From a checkpoint of a small contrastive image-text model: 5.96M parameters.
Rows from block 7 of the image encoder of a small contrastive image-text model, named by matrix and row number. Rows with one number belong to one channel. Each number is 500 + 40 x the weight over its row's rms, rounded and kept within 0 to 999. All counts start at 0. Numbers have three digits each. After the name is the row's rms in percent of the matrix's.
After each channel's rows are labels from the 100 images, of 14848, where the channel reaches its highest value: "strongest on" is what is common among them; "colour at peak" is the nearest of a few named colours to the mean colour under the peak. Only what is clearly more common there than usual is listed. The data: rendered solids tumbling over patterned floors. In brackets: how many of the 100, against the usual share in percent.
# c3: 3x3 conv (encoder.blocks.7.c3.weight, 128x128x3x3, each kernel summed), inputs 0-127
# c1: pointwise conv (encoder.blocks.7.c1.weight, 128x128x1x1), inputs 0-127

c3.70 090:433464465499533495530499501506554469538512605520438473522483447474530491536484496525473519455474528450479472552521490469573413499469511508509534475508516421470509514511504539458482536469525473518503481526539459420459505495490618506436458439422431487448512493489563494518533486496508457478500488509513464534491448500545466490554434507412470486466479550385527455519457474419493560491416
c1.70 094:478500467481477502500500519500500470519500549533392541410500500496500452494445521543500449488386500469456500517500507458559468500500474500500526376500500441506500498500563562485500479481500500487500550500500500528487545555499500500481500405418500405405467486504579472487555573468500445466483500557500452535531500536511505460478500513443500500500500575399556500500500443500477571500421
strongest on: purple object (39 vs 18.6)
colour at peak: brown (67 vs 22.6)

c3.2 110:496514352506502540493471481493486506512532583466509460468443451498529526518490503552515496506491480451445485428485467455520449465502512477477455483507498492493534456498505464524510508419473537570529503483553441492540470549471498516362497507511436517503459523471502511497481533542523534459442483526477535505576508478566505469465417525422485480492420534557492483479441491403500496405447
c1.2 089:507436557496500483500519528500501414430469500523500482500397528385500500500500474500500400524387468500552498466522479500500582435490500414546500502500500444497574500495500445482448500539500534422418500484500500489500504439511437511500539499500570580499518457522505568480500505480496481514500573429500500530464463500439513477422499438537520500515504492438481500500500500541500500500602
strongest on: orange object (80 vs 18.6)
colour at peak: brown (65 vs 22.6)

c3.104 084:514490512459520485497481417509490492482495464539512469507511521492476512485481512465484456436479488515394685487520449546481469517485476518475488536440514487471395509502497512476473459549511520474475494509489511494599462488477514530519469517477568465525534491454434504493508518520530509479439507519439467521492438365498536494457539537520508451462471481539499516543439477550521509468619
c1.104 101:500503500491451500485505438468450392490457465526481552474529540500488485500505500468522505524568417500406615558471467518492415532442478509492462501439500500446477446560500464541468435575500500500420533517532500500520435473496496471536443499488539512500500539506439450500535511472500494473376461473535500538500500514500568502450513520500425524500429513489488434548413500522500494443491
strongest on: red object (100 vs 18.7); its colour: red (39 vs 8.2)
colour at peak: brown (59 vs 22.6); red (27 vs 0.1)

c3.20 124:454433480529500465496497398456427545473487492508445530495496462503445521531473472481454532431537433490525513463469434427482418457458487445454447443533464443489487446512544454519478447450452384537471526454443504519486516484477441558513460520420504489472441490484542473463473506494495481521437529511491470494439459482482462478462494491444467538477408551485450508531451441505480523469491
c1.20 125:466500500515543516614524500563549580474470535500500500500517517566455521523543583538500500521500513514541500553500494500500444485595500500500543651482523570579477500551524481511534493536500436519525500608500500574500532530541500520525611548529511543508500482522526534500537461486525500502444493525521497471510529512507515546550500552466615582537504532487500500482500500516508499525441
strongest on: brown object (79 vs 18.8); its colour: brown (48 vs 8.1)
colour at peak: brown (72 vs 22.6); black (25 vs 1.5)

c3.107 084:499493600600510525544505503526547499471482431475491511480487512498521526494496518510486504470474514524549387531508490564452493508468549470548487512474509488493563465481422494471452493425466467456432491540567490511430521460525408425511526484461443526514487459478451490513456507514477532507526590447484520523512476528476532374518447435518496487513452498418514459542458519568526509525558
c1.107 088:500500561535452500417524500548552403439519406500519500452500509407479500500500484558447540471542494555500395528511612511431523547500500500466500500488500477543520527501553470511474540480500455487425500537500513484427500450465493450500534500415500546504500472482500440500475446500500533518534500452421561500432501500522407500500445443500494552501424551500451507532525498506500558500500
strongest on: brown object (69 vs 18.8); pink object (46 vs 18.8); its colour: brown (44 vs 8.1); its colour: pink (26 vs 8)
colour at peak: brown (70 vs 22.6)

c3.97 094:506556462516459488483492494582514499520566502441523559507377491479457512520557493427565472507481435466497489469500520480479548517543501496435480527505485514499540489508503502525497520440476528507484524519525454491511490542486506545424503485460409480530520534495517495527457504514575441574452367487507499527520498521580551435431506550407531538492394517534508518484502517431484506500435
c1.97 099:500461539500500500500513500450495475500426500500500486441500505482605500453491534571500483468518498546521500463550506490477544462388500480616467386413486426500548500471438550519500500563500524492488458500457513484617519431520500500506456463491570500500530541500441500481500500473480553445467500500493503464509500454460574526500544425553501546459562469500493468500472508509481480450589
strongest on: orange object (81 vs 18.6); count: four (60 vs 23.2)
colour at peak: brown (47 vs 22.6)

c3.0 087:464506468488540527528496452464517488480495399519485434552505581526429474484477526531485397510488595440553442522499531472494553550526462473473578518473476502528461510501524493485521593508513530508488510472451494546493500456503569559508534504505484501488530398558539431467569510475533468496512490501535507490494560484448473559495465552486518579513477532399495500497506559495423505486414
c1.0 078:459500477488508559624531465455500537494492500527491500423500513496500447501500484585596500524491551454533513517500500497500532500500500459493546500451457500500386500528500529433489509491519413500500500500500512585500500477454486500500529546500444475457500484540525415500498565457499485500514520491610500566423505547459505515426437500509540500409427484407503502488464518500500542418456
strongest on: black object (41 vs 19.3)
colour at peak: brown (62 vs 22.6)

c3.66 111:496521498505475505457480488505512394521506497510523333501529492500532541506493504488502370516504466465502539490523513526453518518498503511498486522545534505493402503549507499512440471545498518529466330515436607482513487439460493491544515464490479503490517537533497485512473499518481514510537499526518449434547488492558544535486519561534510479512514523392473504518562516461466534472478
c1.66 097:523522500500498518500493549446470552476500544494427462500534528433440500499528500430500472511378522547500482469439522500589539500489489486485472496427461500431561500500448500464446516452457546436485539500475455500426500470492448537452542492520482500534528499446477548532486500530523571527458596421500500544462554492407500439521411516500500500487526457623500490466469540502500492500493
strongest on: yellow object (100 vs 18.5); count: four (50 vs 23.2)
colour at peak: brown (63 vs 22.6)

c3.110 101:516483437500551507440459385464490515525506402507496477490477502424517511498484474468478507477469538454479488485522485501554486533487385497489487513465467483478472478328512514499478500526401510500511470463473501507543516448448523505422471530506476521419484421488528382564528454472489511479517472483505475503479517509505439502478420456495490493511454436502477491492449459465492465471477
c1.110 079:527475463518500573500493416464500573478500500500500467532545542434500523500490421557439501525537543451500549502500500553558582554483500500505498563500500521467463524362578537493452486516417509544500500511467486529527565487479516500448478500528475544456578500482500500450586536500537550525571424529502551500555514465556456569500471584497482500500500475488499564528512481444549481490522
strongest on: black object (75 vs 19.3); its colour: black (49 vs 8.8)
colour at peak: brown (48 vs 22.6); black (37 vs 1.5)

c3.55 117:531566505490534464480488454502562518479564513476569475433510508473544500550501543469540465471527528522474461564518530471484566546536547391513503603541515598563450564444489527494547562515498492504464471566497489520490490479506597412463558546480523540512550488466508467517503514501424495505484488528566529457517489528494464507502469541507571517598519481479512537478525531514590509495494
c1.55 140:500500525544502473500459463471460503513467440488500500471470500500445475524469433460500500481530439500519500500479476500500500500463467536510439500529464367459481440500505500500500484456500413531519445500498500468477500500388490459477404536479529500489417500500533470449424473500469500487422537454515451489524500454525485500500434461438362442509500522500469412450431401496487500500450
strongest on: light from behind the scene (77 vs 24.9)
colour at peak: brown (67 vs 22.6)

c3.86 091:464488505470490506473477486510489438436495539484504562529505462515514488500500460479540460539539567575525538564481552500498435414459455501480491425482549450481491549538528497450500590509417475418430502541572470475511490499458573516463448459509496519459460570444517589445503466503487416550532503485508496441476476483473452511529479473407514589529489515467522479536557508459515499531479
c1.86 093:527500500531531532522487500494563558500489500520500569558405515504406500500500567531500481500558523500518500500500500526500500500578480536448520525529503500469500547560500443500552577500500500473502477500495625531500555534435514527465483500508444444547500554494576529538504505500500482500533478548534500500526611550407527500407500500500531589471500504492472452500543517414601530565500
strongest on: its colour: pink (27 vs 8)
colour at peak: brown (53 vs 22.6)

c3.62 135:519500463473516515466495506470510537462419484511466517443510449520510495530479506522421473473561570494460473540509490453532490493518504491503541442494509500496473496514553471492523530512466483492355503484479471539497498507559689407471491482526507484508505467505522485546512493469431485460506459525529585497513540513428431530575499444461481531501545471531444483488495508447604522488479
c1.62 091:500500557500532434493500510500461514519422500481524500418536428530465506500406534501500469532500500458479500486494456500443500594525532571500516500500500493500500408562528500472500465412548500500500500445477565532441500420498500500439500492480500452520516500444485500600413478457432500492458495489499469528444562500431545500564487414526465385480501500500500500469421457500555500495500
strongest on: light from behind the scene (51 vs 24.9); white object (50 vs 19.1); its colour: white (28 vs 8.8)
colour at peak: brown (57 vs 22.6)

c3.92 056:464476547437542445541469502464497517442508529468531487455528516531607496462474506474475483538551472506492532509470533569468460452499525526529410553497506495479518470514472615483500487496577491475462523478495451441462492369502479512478506491494549509528543438446504510460479479440468435522585514525498567401502512522472465476541418518489538445535531498546484563492507482590504501504478
c1.92 093:535465500500398487500500430500500509510532476500410532439500503438500501500481430500496435528500475432485595512511449648500441500472454506474462518500469469500477509500448500500471502434500500539543526497500521445507463410495446500444500467480500472501511453477500458500544539500462399491500471542483523543554463469523511500476403561483500403500439490550489453500500506500500500467399
strongest on: black object (92 vs 19.3); its colour: black (31 vs 8.8)
colour at peak: brown (55 vs 22.6)

c3.11 099:490476485503449484465481447458458340490473470490482469437457492518465456499472492475441408483545484483470429465546513493462508448433514514515473460547486450455508477535531484540450475493512487473444480462487497522454496505483459490473478465418494457464470481479617475444518503503472440521459484466533430503388458452479519525485430520522452505479490525414496471474528496487428539512455
c1.11 097:546500500493504500534527559560543500493557590479500535515450500527557500577526528500536500559500500500549500497500541500500500500580519556555524557536529614500499534564500545503514500491535407533490500596469500500570525513508518500474568500548502500500500577476500551555500493500622512557500504513530519523562582474500559474520518500432560500544548500579496582459477500509483500567500
strongest on: yellow object (100 vs 18.5); its colour: yellow (59 vs 8.2); cube (25 vs 9.8)
colour at peak: brown (78 vs 22.6)

c3.99 092:511494468519450537502496499531506468497491495546477501500476490513510559514482515470475485503466556519536493442529524476478467527490515537514490518488502448453480542447498545463485498492503504527472438518501534481577468525485470480507476471442498509513477414515432525440470495527514475476469433534252505531541501394570501532524502547517469454481438413507468515461538502541474527547528
c1.99 093:500481520466500469500460499500452452464528515491472550500500500500523444466488456435524500500561500498439604541524436537500443500494454442527500500476501500440496380471446500509500500515500500493521502500525460494500401527482500430500481500409552520500530521513493488427488467466503442517362505507497464493473534507494582496502477552444500503434417529500484481532403505514450623500502
strongest on: red object (74 vs 18.7)
colour at peak: brown (46 vs 22.6)

c3.72 080:509498548550543513516535380472500496526464465536426495547508573517391500509471512577483487475438516493542359505492523491525497539516518498468542465453498522497547538463520530494542519520491476450482528483505514518468530513521617421526519531529503548430520462544445447516539466487515564413528580525494467541488551513491453524518519510531515508538455491446491517550495491523512433536458
c1.72 075:500500463587534596506531500468500516453408500439500531438500513487349489502424500500425500500500530500546500500404536500509506493486500496505480378426425526447500489476518509541550479536507463500407500500400454524528564538527515500546436500513519555478504423528529476529532500496526467500500473484500466443505500525500475500500467500553433460475432497500493529545500518534500500500475
strongest on: brown object (83 vs 18.8); its colour: brown (42 vs 8.1)
colour at peak: brown (55 vs 22.6)

c3.17 101:513519523452541517510524557530481515477502560519465407526507518587407537461502513466548526451451436456507439519461463524583581520549519499480516565557544537524628491527515508453489431503529417492470541494473490509455504476543440499488518519505514561483517515496498580424443428514493494505489482518497526485477543529462599480495426516508521512543497472516512514492502547518502453514580
c1.17 138:500482515443499500497500500500455515481505561515500523500500500430457525494494454500426567493465434494500448500484500513553522452479500500451486474458531471490580500421420429451500500460419432416466563506456500433500500416422500500442474479500479504500501480519500500434425401518457500477519500383435498542467495441500500456500447413477500500469517465496500537487500500530500476557584
strongest on: yellow object (100 vs 18.5); its colour: yellow (62 vs 8.2)
colour at peak: brown (57 vs 22.6)

c3.113 114:495446481431487505507482477512497533471493353465493528508504550518545450467493501493557521521549474488454641492487542494485482552560515500577432558431469521503420492506441523468518482601504493427471491511467544500541500438507464447533557533514540490498513568512482540543480540509479479464501453502517489437520498517505521465468556532498515444501450436543508542580496542491466494473553
c1.113 111:511500500435423500526341500500487500495482368418500524500533520452500500441506500500500428500500440431441540500500494500500500471453484500464478532387394500500454476500391492454450500548500537453500500502592502482497500538531517474498500465493500478475427559521450466500519500544511500480497500443527520548500510500502505500510500573458496471486500473530500465527473479500484500424423
strongest on: red object (92 vs 18.7); its colour: red (86 vs 8.2)
colour at peak: brown (55 vs 22.6)

c3.35 110:488503475468523535480512485527543490493569499511571472477473447552521553502511483464471510496410478494498359477510561480478549518489453537524507504500531464481494528580500494525503516416522538478452498524511482507507479504484475490427484518466446484463569457491436538478482487481438451490516482484386475472487496406534419523468454506509518443522577485486522536421556530496612429534493
c1.35 092:440564457541500525489550500518500431500502403500569540610510524509489548500561474500550420525500465406413500514502412526500566509500503538500500570527424495500513443477500500500494436490500500493468500500500423508500539569457500500500506528472543500500500567536573500527504470452577500521596463500418500471500500513480528436409475534506476478420498500502455543520500530485500500515540
strongest on: red object (100 vs 18.7); count: four (55 vs 23.2); orange object (39 vs 18.6)
colour at peak: brown (55 vs 22.6); red (34 vs 0.1)